config.toml
arch = "unet"
model = "spectrogram flow-matching model"
dataset = "chords played on synthesised instruments"
train_examples = 52083
n_mels = 64
hop_length = 160
input = "log_mel"
spec_augment = false
win_length = 512
conditioning = "none"
objective = "flow_matching"
cond_dim = 128
logit_normal_time = false
norm = "groupnorm"
hidden_act = "relu"
weight_standardization = false
pixel_unshuffle = 2
widths = [64, 128, 128]
blocks_per_level = 1
scale_shift_norm = false
attention = true
upsampling = "nearest_conv"
init = "kaiming_normal"
residual_init = "zero_last"
optimizer = "muon"
muon_scale = "spectral"
learning_rate = 0.012
momentum = 0.98
nesterov = true
orthogonalizer = "newton_schulz_5"
adamw_lr_other_params = 0.002
max_grad_norm = 5.0
ema_decay = 0.999
max_steps = 17300
batch_size = 128
epochs = 42.5
lr_schedule = "cosine"
final_lr_fraction = 0.01
warmup_steps = 1730
weight_decay = 0.02
adamw_weight_decay_other_params = 0.05
Rows from block 5 of a small spectrogram flow-matching model, named by matrix and row number. Rows with one number belong to one channel. Each number is 128 + 32 x the weight over its row's rms, rounded and kept within 0 to 255. All counts start at 0. After the name is the row's rms in percent of the matrix's.
After each channel's rows are labels from the 100 clips, of 14976 (inputs lightly noised), where the channel reaches its highest value: "strongest on" is what is common among them; "peak in band" is the frequency band that holds the peak. Only what is clearly more common there than usual is listed. The data: chords played on synthesised instruments.
# convs0: first 3x3 conv (model.mid.2.convs.0.weight, 128x128x3x3, each kernel summed), inputs 0-63
# convs1: second 3x3 conv (model.mid.2.convs.1.weight, 128x128x3x3, transposed, each kernel summed), outputs 0-63

convs0.15 093 [104 119  55  73 146 185 162 155 134 199 103 112 163 151 104 142 129 115  87  84 116 152  77 168  94  92 132  77 120 110 136 129 132 142 138 165  87 144 125 168 168  97 124 138 174 157 129 103 114 130 178 114 120 127 103 115 110 118 104 158 177 126 153 131]
convs1.15 082 [130  86 148 147 138 151 109  69  88  41 104 111  85 130 115 107  77 144 128 133 156 173 209 101 130  90 119 115 133 101  65 105 125 118 118 120 105 101 129  58 133 146 137 142 143 146 119 199 172 109 144 109 164  76 137 164 126 127 131 103  95 175 163  94]
strongest on: plucked string-like
peak in band: 1000 to 2000 Hz; 500 to 1000 Hz

convs0.34 073 [165 128  81 130 202 111  74 156 107 121 161 170 135 182 129 161 165 132 147 127 176  80 178 141 126 127  90 146 122 139 130 115 160 103 116 180 107 109 168 175 132 143 109 116  96 100 114  72  96 202 156 134 103 114 104 135  93  91 153 105 133 119 101 200]
convs1.34 066 [121 129 125 163 109 140 196 114 105  89 160 149  97 121 120 149 152 152 162  95 103 128  69 134  79 197 140 169 157  97 104 115  74 158 183 154  71 132 157 136 121 119 135 162  89 121  81 157 127 107 136 190 136 178 147 139 130 115 124  74 169 167 115 135]
strongest on: arpeggio; playing: arpeggio down; text has "noise"
peak in band: 1000 to 2000 Hz

convs0.84 118 [116 137 130 149 120 106 128 144  55  95 107 121 108 184  85 141 146  90 180  66 149 127 168 105 135 154 108 240 114 155 140 145 112 105 100 129  88 132 126 149 116 111  90 146  89 165  74 152 141 106 180  73 139 132 126 124  99  53 157  59 115 176 100 148]
convs1.84 092 [147 136 166 171  74  96 181 183 152 197 120  69 108  95  78 136 133 162 131 138 144 117 123  82  68 122 125 165  74 162  83 120 143 111 118  88 144 122 235  84 152 122 122 116  85 102 131 128 129  98 131 154 147 158 129 146 154 152 155 127 192  48 170 159]
strongest on: saw pad
peak in band: 500 to 1000 Hz; 250 to 500 Hz

convs0.63 093 [180 114 109 178 145 133 123 149 102 106 133  96 161 155 180 166 145 116 110 107 143  96 156 155 100 151 137 135 135 152 146 156 129 144  95 128 108  82 168  99 143 117 115 137 100 149 159 127 159 127 106 123 126 141 106 175 135 131 135 119 137  78 112 175]
convs1.63 079 [101 118  92 172  82 144 128  95  37 131 148 124 149  66 158 148 101 127 120 100 151 108  51 111 157  97 113 132 157 131 206 109 133 167 137 118 143 115 105 141  84 189  64 153 177 115 112  97 132  95 133 151 168  89 167 160 101  94 139 143 177 119 174  99]
strongest on: square lead
peak in band: 2000 to 4000 Hz; 500 to 1000 Hz

convs0.99 104 [111 121 165 139 148 184  94 128  68 126 106 118 139 111 169  98 112  99 117 245 116 107 161 146 176  73 126  84 123 217 152 163 104 175 137 121 131 106 147 150 128 110 169 115  82 136 164 109 132  95 129 101 139 140 131 187 137  77  52 182 114 130 108 123]
convs1.99 087 [152 123 105 163  92 114 102 130 197  98 140  76  77 163 108 158 136 143  96  93 159 137 149 141 172 109 178  85 152 149 158  94  85 114 143 168 154  43  66 105  97 135 149 101 145  70 120 123 141 114 168  98 116  56 130 131 118 120 109 149  74 124 116 128]
strongest on: block; square lead
peak in band: 250 to 500 Hz

convs0.103 079 [200 178 132 126 129 154 126 125 167 148 103  91 132 116 126  78 186 158 131 144 103 175 147 183  98  89 145 111 147 129 139 157 122 148 125 103 167 135  70 139  79  98 119 114 149 115 133  99 134 148 107 147 158 177 122 148 185 102 150 178 144 104 110 137]
convs1.103 078 [104 186 115 101 100 131 138  96  61 114 103 143 118 109  97 161  63 129 142 177 156 179 100  87 176 163  66 103 132 186 162 153 140 132 149 101  98 117 163 131 149 110 126 152 143 106 127 177 160 177 103 138  75  73 205 190 143 149 139  72 155 115 150  84]
strongest on: marimba-like; playing: strummed
peak in band: 2000 to 4000 Hz

convs0.18 091 [211 178 111 142 163  89 150  90 119 177 149  77 129 144 142  75 140 138 107 154  75 163 153 152  90  93  94 126 169 112 117 146  90 164 147 107 114  82 179 100 127 131 154 181 133 112 160 158 145 145 110 122  93 102  74 180 140 139 114  93  88 132 134 161]
convs1.18 087 [104 147 104 151 162 123  75 180 128  91  83 158 126 131 155 123 149 145 120 148 158  71  82 117 122 161 163  69  55 146 127  94 162 119 163  87 147 120 132 127 172 114 129  90 128  89 128 135 128  87 147 138 183 132 121  88 132 104 132 114 122 156 145 153]
strongest on: marimba-like
peak in band: 2000 to 4000 Hz

convs0.8 099 [182 112  79 126 120  77  40  97 102 128 125 134 145  68 130 106 212 111 143 137 175 187 150 152  94 122 124 114 108 150 123 123  88 131 183 137 125 111 114 111 110 118 142 155  85 163 144 160 134 211 138 122 117 132  93 140  70 123 133 135 177 123 132 150]
convs1.8 081 [113 177 171 173 125 136 141 158 164 108  91  85  94 165 134 103 110 197 131 154 115 101 122 120 157 157 142 148 111 164 112 132 131  95  61 135 122 156 116 135 187 117 133 167 136 135  84 154 110  69 143 118 176  60  94 160 113 133 114  88  71 137 159 149]
strongest on: the note B; marimba-like
peak in band: 2000 to 4000 Hz

convs0.2 112 [153 106 177  97 118  58 138 110  62 142 119 148 111  92 168 166 153 150 135 104 112 142 146  51  94 138 175 149 104 129 148 159 124 126 140 123 152 112 108 108 138 172 141 143 140 156 116  89 113 133 120 130  92  61 115 125 114 129  86 179 130 165 117 117]
convs1.2 107 [144 126 101 109 155 144 136 109 102 148  91 149  88  74 115 125  99 137 161 191 146 114 141 195 123 158 182  59 134 176 159 105 186 150 101  87 151 133 141 142 133 150 160 167 173  96 156 156 132 129 142 168  98 155 117 139  94 121  97 155 126 136 129  71]
strongest on: plucked string-like
peak in band: 2000 to 4000 Hz

convs0.107 088 [129 123 117 131 145  68 153 135 162 128 155  85 118 145 172 139 107  97 134 104 138 162 119  82 221 119 111 145 117  88 103 157 120 145 132 124  97 118 124 135 145 159 139 101 175 163 126 101  98 100 156  62 144 187 157 103 152 173  92 162 104 170 214 129]
convs1.107 086 [125 102 144 119 113 185  65 100 157 137 103 156 134 145 109  65 113  98  69 124 163 112 126  93 128  78 121 101 138 188 176 102 129 122 119 133 166 124 164 139 180 104 184 118  94 106 143 112 185 183  90 159  85 111  90 160 137  86 168  95 139 131 124 106]
strongest on: organ-like; playing: block
peak in band: 4000 to 8000 Hz

convs0.47 105 [167 120 146  99 168  80 120 125  65 108 166 147 144 179 127 141 169 134 161  98 127 175 133 152 211 187 115 115 133 146 138 130 159 114  77 102 150 112  74 120 100 188 161 124  87 182 169  95 124 133 161 168  99  84 128  84  70  93 104 103  95 106 163 135]
convs1.47 128 [130 130 126 150 170 146 126 101  59 142  92 175  95 111  86 122 190  54 149  98 101 154  63 102 113 126 148 107  77  74  96 101 138  99 162 120 117 127  99 124 122  59  88 152 199  77  87 157 132 108 142  79 140 148 113  81 181 104 147 100  72 140  85 124]
strongest on: strummed; square lead
peak in band: 500 to 1000 Hz; 1000 to 2000 Hz

convs0.64 066 [ 69 113  92 103 137  70  84 144 143 115 125 160 102 180  95  68 145 132 178 108 103 123  44 173 119 102 128  84 138  29 122 149 155 143 137 117 117 153 131 191 120 129  92 160 158  84 126 172 137 116 122  98 170 120  94 142 136 134 106 174 147 134 140  82]
convs1.64 066 [ 93 158  76  76 137 165 141  88 140 154 150 136 116 116  93 148 183 113 106 139 180 125 122 130 155 119  90 157  72 152 147 130 136  91 178 105  81 152 167 127 102 122 221 154  79 110 104 157 142 184 131 160 155 129 129 106  62 111 110 115 159 170  70 104]
strongest on: organ-like
peak in band: 2000 to 4000 Hz; 500 to 1000 Hz

convs0.21 098 [157 162 107 139 169  95 133 159 134  91  95 157 153 123 145  87 160 161 148 107 170 137 123 123 117 135 119  80 149 103 184 137 217  37 189 171 128  76 166 135 126  88 141 178 204 164 139 140 121 159 124 103  99  97 121 141 160 141 155 191 144 118 159 148]
convs1.21 100 [132 133 138 138 141 208 128  99 199 182 133 180 101  91 174 149 108 169 133 103 124 148 142 126 138 115 138 136 174 133 120  87 101 206 108 130  63  92 128  98 129 204 165  57 109 127 147 149 109 139 203 137 180 130 113 121 115  92 124 101 111 154 157  91]
strongest on: string section-like
peak in band: 1000 to 2000 Hz

convs0.55 105 [ 85 130 181 131 130 112 121 140  83  90  48 225  70 108 142 118 116  90 133 136 131 119  90 138 103 106 145  71 117  93 153  65 152 124 125  97 120 132 111 185 136 176 141 107 184 201 124 150 164 101 109 164 172 175 142  98 116 146 125 197 124 155 179 132]
convs1.55 067 [151 129  80  77 153 107 163 118 102 142 177  84 118  82  81 105 182 158 123 109 115 137 130  80  52 109  93 132 119  73 127 139 108  86 142  97 134 192 203 142 127 112  96  93  19 116 148 112 124 131 121 117 163 163 128  83 150 145 129 149  83 155 163 110]
strongest on: square lead
peak in band: 1000 to 2000 Hz; 500 to 1000 Hz

convs0.27 099 [140 157 109  90 135 109 176  84 168  87 135 142 114 149 159 104 159 132  70 127 155  79 131 127 144 138 131 142 134 113  85 120 132 105 110 162 102 100 104 115 117 172 170 171 151 158 157 105  64 160 113 131  74  82 122 151  71  97  93  77 136  96 142 136]
convs1.27 073 [137 110 136 172 106 160  97 167  93  95  92 132 135  73 139 202 140 109 171 100  86 108 101 153 113 103 195 120 155 136 130  76 137 154 157 100 146  94 168 156 147 126 130  88 110 144 162 165  89 131 120 141 199 197 139 122 143 128 151 150 109 142  93 189]
strongest on: string section-like; instrument: saw pad
peak in band: 1000 to 2000 Hz

convs0.33 101 [132 120 141 144 122 147 178 155 141 170 107 123 147 126 129 106 141 158 107 139 141  90  98 117 180 121 170 119 146  90  87  98 137 111 139 154 163 123 184 182 141 100 116 177  89 122 114 110 125 125 163 140 132 190 101 129  92 135 145 163 172 183 141 149]
convs1.33 095 [144  85 131  82 169 114  93  59 135 142 142 113 118 141 111 137 107 127 139  59 176 142 124 141 107 158 112 124 151 157 128  75  45 158 114 145 172  95 109 105  73  96 118 100 150 170 149  93  70 158 168 105 121 117 163 100 134 163 133  79 140  86 139 134]
strongest on: block; plucked string-like
peak in band: 500 to 1000 Hz

convs0.38 111 [175 116 137  90 169  90 103 154 148 219 139 141 108 123  77 131  86 172 150 150 169 106 119  44 131 162 226 175 153 121 160 128 184 152 122 128 147 135 153 124 146 197 176 167 161 143 116  93  53 153 161 143 119 105 114 115 108 149  80 123  87 164 121 123]
convs1.38 074 [111  95 166  94  91 175 131 165 138 120 112 149 131 109 142 120 146  89 136  60 112 135 148 135  61  82 151  47 153 157 149  82 109  91 112 155 124 124 144 169 165  95 179 101  72  96 123 136  79 112 126 145 142 104 167 116 186 121 145 200 122 109 143 154]
strongest on: string section-like; text has "clipped"
peak in band: 250 to 500 Hz

convs0.29 112 [149 124 108 149 144 147 136 144   0 139  82  80 177 123  86 156  96 146 133  88 164 122  88 174 167 105  83 146 165 124 107 107 141 131 172 119 128 152 101 167 134  95 125 109 188 170 128 176 108 149 111 102 139  94 151 139 135 109  86 109 124 119 139 111]
convs1.29 110 [121  97 155  86  53 137 130  99 147 153  79 166 146 101 120  90 169 117 131 137  80 120 178 107 161 105 134 107 136 132  98  98  71 177 119  73 113  73 148  75  71 107 111 172 125 121  95 137 124 181  43 144  95 135 138  95 106 112 103  55 135  85 148 145]
strongest on: arpeggio; the note E; harpsichord-like
peak in band: 1000 to 2000 Hz

convs0.71 096 [129 116 107 142 137 158  96 183  86 145 118 151 106 133 105 213 176 119 116 128 172 131 171 147 175 146 105  81 120 150 165 131 138  61 102 106 141 161 155 126 143 141 114 185 160 115 117 151 133 124 127 174 138  91 124 131 115 124 141 117 141  92 108 119]
convs1.71 091 [184 153 131 136 140 149 182 121 133 110  64  90 194  85 117 106  98 172 203  91  88 121 133 143  35 126  95 145 156 115 135 145 159 161 110 117 134 127  93 146  87 131 121 133 145 188  68 119 110 121 112  85  96 182 113 135 134  87 127 112 166 200 114 109]
strongest on: the note B; electric piano-like
peak in band: 2000 to 4000 Hz; 1000 to 2000 Hz

convs0.30 098 [153 147 204  44 136  96 112 119  68 196 143  83 130 145 182 146 155 125 117 118 112 179 131  66 134 119 142 212  88  76 144 118 142 142 139 162 177 120 134 103 117 121  95 162 158  97 123  95 164 135 119  65  81 139 114 108 158 132 132 110  84 113 146 108]
convs1.30 073 [130 110  62  78 124 143 142  63 172  65  47 164  93 149 104 168 107 164 135 114 160 122 119 143 124 107 130 110 138 155 140 145 163 102 167  65 127  99 100 130 150 158 165 153 177 187  98 137  81 131 147 103 132 149 207 170  67 133 134 115  81 181 101 131]
strongest on: plucked string-like
peak in band: 500 to 1000 Hz

convs0.52 083 [106 122 152 105 113 124 142 145 208 119 115 184 146  90 111 130 149  87 145 152 143 116 156 133 119 124 136 169 113 127 135 155 118 176 105 190 129 150 114 155 126 107 100 136 124 119 138 130 113 142 108 135 191  77 129  90 139 148  72 150 116 135 146 124]
convs1.52 107 [158 151  80 143  88 209  96 128  82  48  81 148 124 148 190 106 116 104 173 119 110  96 114 115  85 126 138 170 129  74 133 120 168 122  99 129 158 136 127 130 138 115  94  99  90 125 128 143 132 155 144 131 112 108 137 143  67 103 147  84 158 118 129 132]
strongest on: playing: arpeggio down; marimba-like
peak in band: 2000 to 4000 Hz; 1000 to 2000 Hz

convs0.66 108 [131 102 108 173 159  81 127 148  72 118 139 136  94 140 137 107 118 132 211 131  84 134 106 128 136  77 158 100 113 166 127 107 126 155 140 111 105 107 158 149 129 123 125  74 145 125 166 106  90 119 178 122 103 124 177 117 143 183 176 118  96 149 148 113]
convs1.66 088 [121 151 130 108 131 116 127 122 196 158 147 138 116 133 106  85 155 128 121 155 131 131  76 126 129 136  72 170  94  90 183 135  87  61 130  87 147 141 142  97 167 100 169 129  83 130 109 172 144 185 139  91 175 159  79 131 173 104 163 102 124 151 116 162]
strongest on: saw pad
peak in band: 2000 to 4000 Hz

convs0.59 086 [134 137 126 177 134 166 153 155 218 111 149 132 133 164 123 181 142 139 142 147 202 133 196 105 125 142  71 136 123 125 159 150 158 107 140 104 133 157 158 142 129 118  65  99 132 162 133  84 106 141  80 149 124 135 104 122 103 140 136 124 137 157  96  62]
convs1.59 090 [113 139 175 231 155 160 120 170  76 181 116 111 127 143 172 162 155 121 107 108 157 174  87 148 112  57  91 155 155 123 117 121 137 122  70 107 130 129  86 112 141 113  48 122 139  97 123  86 109 178 100 168 154 123 132 121 153 131 141 154 124  73 147 157]
strongest on: marimba-like; playing: block
peak in band: 1000 to 2000 Hz; 250 to 500 Hz

convs0.87 090 [ 80 125 151 146 120 141 115 108 189 143 127 133 237 106 119 148 123 102 104 106  54  78 154  93 182 113 106 101  98 120 161 118 126 135 106 121 117 185 131 181 125 129  73 150 129 107 139 129 131 149 125 110 200 161 150 122 158 115 136 134  68 189 133 101]
convs1.87 100 [144 158  75 112 111 149 117 161 153 147 123  60 114 112  90  94 166 199 143  97 114 114 112 181 151 130  96 108 119 159 144 127 169 157 164  73  96 147 140 120 166 122 104 103 151 156 165 142 171 100 162 100  57 153 161 119 151 111 113 147 139 117 163 121]
strongest on: the note A#; root: D#
peak in band: 2000 to 4000 Hz

convs0.41 093 [ 77 151  76 146 108 145 112 147 116  95 172 147 126 139 136 101 148 134 135 156 163 110 147 110 134 207 107 145 120  81 144 137 136 172  88 123 145 135  98 110 132 205 130 116  93 158  93  65 128 125 135 120 118  89 130 133  81 129 125  55 129  88 114 139]
convs1.41 077 [143 130 121 118 101  97 107 126  98 159  90 170 119  86 165 169 178 105 128  87 142  49 152 159 136 122 139 170 141 117  52 126 167  72  95 126  80  94 171 137 138 154 133 149 134  83 133 130 129 123 100 109 140 137 121  82 117 136 146 133 130 157  95 113]
strongest on: block; harpsichord-like
peak in band: 1000 to 2000 Hz

convs0.65 091 [ 52 131 105 141 111 101  96  98  55 138 100 108 136  92 140  65 111 128 148 168 191 169 166  70 108  92  95 107 105 149 160 106 184 152 132 166 111 182  84 158 116 120 162 163 132  98 112 149 124 147 138 175 116 187 178 164 118 161 116 119 125 129 142 131]
convs1.65 094 [129 154 108 119  98 111 110  94 168 193 139  83 104 145 154 114 172 164 187 136 114  98  93 105  87  94 162 147 109 103 113 167 126 154 104 110 132 138 139 150 120 138 135 153 143 183 105  69 148 120  89 140 136 178 138 100 122 134 120 160 118 124 144 227]
strongest on: the note B; arpeggio; playing: arpeggio down
peak in band: 2000 to 4000 Hz

convs0.92 078 [123 207 178 176 172  86 111  91 142 143 116 131 127 119  84 157 107 140 122 173  95  78 117 142 146 183 125 152 128 178 150 112 152  68 116 148 128 111 136 147 137 148 129  92 135 149 110 122 144  67  77 153  79 149 111 123 125 105 142 135  98 145  80  70]
convs1.92 090 [135  91 103 153  82 211  90 198 151  81 120 147  81 118 116 209 177 106 124  96 139 109 112 122 132 131 104 103 138  90 133 131 143 121 132 157  35 160  84  99 165 130  97 152 150 126  83  44 133 140 125 112 113 142 108 129 134 180 168 112 136 102 148 134]
strongest on: the note A#; playing: arpeggio down; clipping; text has "clipped"
peak in band: 500 to 1000 Hz

convs0.85 092 [118 121 135 104 168  76  77 153 109 174 145 159  79  81 106 166 114 146 162  92 175 125  80 144 139  88 170 138 141 165 165  99 187  74  64  36 112 135 105 143 129 159  77 156 129 156  99 153 108 141 133 145 138 104 116 110 112 108 169 123 163 136 133 121]
convs1.85 072 [160 123  83 158 153  60 174 133 149 104 114 100 137 176 146 111 189 193 160  80 129 120 107 110 105 125 123 153  67 113 126 151 103 130 153 173 130  98 132 129 140 209 182 119 135 116 170  80 154  81  90  99  96 127 172  95 158 114 129 193 115 184 116 109]
strongest on: playing: arpeggio down; plucked string-like
peak in band: 1000 to 2000 Hz

convs0.118 088 [186 149 103 130 148 137 143 103 175 109 113 101 194 104 155 164 196 163 151  90 192 154 124 101 142 117  91 142 139  87 173 165 123 158  94 136 148 133 133 108 130 145 148 161 108 106  82 159 153 151 113  92 130  81 141 138 142 165 119 117 169  84  89 135]
convs1.118 086 [ 62 115 146 116  86 128 144 119 156 158 149 131 148 196 144  76 100 100  78 137 130  93 148 147 174 139 134  98  82 171  84 135 135 103 139 159 124 174 124 122 130 110 114  79 121 140 166 117 153 105 120 101 113 147 146 143 106  82 176  96  97 126 132 181]
strongest on: organ-like
peak in band: 2000 to 4000 Hz; 1000 to 2000 Hz

convs0.45 087 [ 99 131 163  64 140 111 151 159 155  84 122  86 107 122 146 153 119  97 144  85 153 134 141  99  96 165 149 131 149  77 137 154 127 114 116 151 154  90 115 120  93 121 121 172 159 233 136 139 158 166 131 169  86  85 115 122  93 152 126 141 131  64 105  93]
convs1.45 068 [148 181  76 178 165 129 104  54 137 107 149  91 135 118 154 138  53 158 128 162 115 142 147 143 111 116 102 163 123 151 129  47 131 100 105 115  86 167 176 144 115 146 105 112 171 157  99 160 132 155 131 103 134 144 122  98 112 113 148 119 140 170 155 159]
strongest on: arpeggio; the note G; playing: arpeggio up
peak in band: 500 to 1000 Hz; 1000 to 2000 Hz

convs0.75 084 [177 100 114 144 155 119 142 123  75 153 124 173 131 155 169  54  86 152 105 117  68 114 117 146 117 120 113 188 131 128 124 110 136 145 183 118 100 120  42 112 143 119 149 164 132 114 104 146 133 170 140 142 242 214 115 107  78 105 175 203 131  88 159 140]
convs1.75 141 [125 148  81 113 161  97 145 124 132 141 164  59 121 176 144  91 222 148  86 112 137 109 126 123 158 171 157 177 152 152 153  71  98 124 106 147  84  93 117  91 115 127  93  83 141 147 122 126 141 132  83  57  99 169 110 119 158  90 156 111 122 134 133 156]
strongest on: the note F; arpeggio; playing: arpeggio up
peak in band: 1000 to 2000 Hz

convs0.9 107 [136 160  70 148 129 128 126 118 139 148 126 102 175 163 123 131 135  99  94 143  96  52  61 162 168 142 135  96 134  94  96 129  75  94 131 121 133 117 150 122 155 226  70 135 112 165 154  78 121 125 145 162 137  84 124 188  66 110 194  86 154 119 101 120]
convs1.9 090 [102  82 109  76 161 132 145 137 149 113 164 136  75  87  96 144 129 141 167 145 131 185 113 141 137 150 161 127 151  72 136  99 156 189  77 127 153 142 144 116 149 127 147 108 128 130 110  71  38 147 112 126 106  92 159 133 157 192 147 153 132 156 170  84]
strongest on: strummed; plucked string-like
peak in band: 2000 to 4000 Hz

convs0.12 095 [167 131 117  68 158  96 128 139 181 103  94 124 146 137 130 168 173 185 135 118 116 114 143 109  79 107 129 158 133  82 137 134 165 127 160 125 108 130  99 109 172 148  96 141 150 159 127 102 159 175 111 117  81  98  72 203  72 122 131  68 164 120 126 109]
convs1.12 088 [ 89 147 130 143  61 154  77  99 106 103  85 151  94 139 115 112 154 112 123 119 133 137  87 134 153 133 146 142  93 118 147  97 161 180  87 125 106  76 180 104  95 164 153 114  87 124 156 151  92 109 149 162 232 135 167 164 138 107 173 119  67 142 155  95]
strongest on: reverberation; marimba-like
peak in band: 2000 to 4000 Hz

convs0.89 101 [128 132 102 137 115 115 106 112 141  50 157 106 133 141 112 115 133 124 115  82 115  59 120 162  91 175 187 104 153 158 105 159 119 103  99 179  81 147 121 121 123 121 162 172  94 125 120 175 136 102 123 112 161 129 113 173 101 136 128 132 147 138 144 124]
convs1.89 084 [139 102 111 217 124 101 167 131 156 126 122 209  90 157 155 168 137 121  96 127 164 155 127 134 110 104 151 120 133 136 161  90 121 101 100  76 186 134 168 162 127 129 128 102 147 192 166 137 106 125 149 147  82 137 104 141 103 156 132 140 103 120  91 187]
strongest on: string section-like
peak in band: 1000 to 2000 Hz

convs0.73 107 [ 49 179 158 122 167  97 120 161  17 121 157 133 110 178 139 173  71 140 111 119 139 159 129 164 121 158 232 145 172  86  82 112 135 108 143 142 149 175 118 162 134  99  97  89 115 146 115 144  73 137 132 124 162 108 127 126 131 148 182 160 122 162 141 131]
convs1.73 093 [131 103  76 140  81 130 126 122 167 132 152 181 102  77 141 148 120 136 117 164 123 135 166  76 127  96 115 166 103 109 202 102 157 166 119  84 102 112 125 176 140 174 115 139 219  77 173 177 128 179 125 134  91 165 110 159  79 149  72 123 151 110 114 111]
strongest on: text has "string"; organ-like
peak in band: 500 to 1000 Hz

convs0.81 133 [135 133  80 158 166 147 146 144 132 255 130  93 113 149 122 101 143 101 153 128 131 127 123 122 118  62 109 102  84 124 199 166 128 119 121 147 140 112 143 122 119 126 114 153 168  92 131 125 119 104 145 115 121 130 131  82 137 107 143 150 154 105 150 116]
convs1.81 125 [119 127 143  96  89 169 141  85  41 203 114  80 109  98 117 124 123  85 137 205  96 100 138 123 102  98 162 139 177 142  75  83 128 137 108 145 171  75 142 136 165  99 101 140 118 151  79 130 149 121 141 166 168 137 122 135 152 161 122 129 118 112 102 152]
strongest on: saw pad
peak in band: 2000 to 4000 Hz

convs0.96 092 [124 122  94 136 135 135 126  95  72 135 103  59  63  72 134 231 159 151 122 162 221 157  51  92 129  89 102 119 139 143 128 119 126 109  95  82 153 191  96 118 115 152 129 175 173 108 150 160 145  88 114  87  97 122 144 175 128 112 134 145 116 129 125 112]
convs1.96 166 [129 148 140 162 109 150  85 139  85 111 170 128 121 112 175 150 162 126 121 163 121 149 137 154  85 101 168  82 156 152 130 138 139 101 127 127  63 150 157  84 105 154 185 116 121  97 112 105 120 169 123 107 148  93 106 113 108 169 125 102 194 124  64 187]
strongest on: arpeggio; the note E; playing: arpeggio down
peak in band: 2000 to 4000 Hz

convs0.25 102 [135 125  90 173 166 118 143 148 115 111 176 133  77 138 133 118 123 145 116 146 113 108 146 172 122 123 101 159 146 110 120  97  94 149 123  85 219 125 124 123 114 121 139 147  77 121 125  95 124  46  88 136  92 136  72  93 112  85  99 102  81  53  97  85]
convs1.25 116 [127 118 111 130 105  94 127 167 120  45 116 139 104  75 113 117 145 121 116  78 152 181 123 115  94 179 104 166 125 140 111 152 112 117 101 168 165  87 136 131 166 178 163 131 140  85 134 136  91  68 140 134 109 150 108 135 147 112 156 132 145 196 134 125]
strongest on: block; clipping; text has "clipped"
peak in band: 500 to 1000 Hz; 1000 to 2000 Hz

convs0.11 088 [138  68 120 148 147 136 140 110 230  91 114 102 120  34 105  88 176 106 182 105 166 141 103 139 134  95 100 117  98 128 105 115 148 131 113 171 163 126 105 137 130 107  98 185 166 134 107 145 148 182 144 167 151 120  95 136 110 102 152  95 101 141  85 145]
convs1.11 091 [107  82 120  93 178 166  85 126  45 151  96 128 162 168 147  95  93 129 118 175  82 170 119  82 120 111 146 125  64 135  99 138 130 140 168 115 108 103 145 130 140 184 100 146 109 112 169  83 181 172 134 148 169 142  72 109 149 169 200 128 118 125 155 107]
strongest on: marimba-like; playing: arpeggio up
peak in band: 1000 to 2000 Hz; 500 to 1000 Hz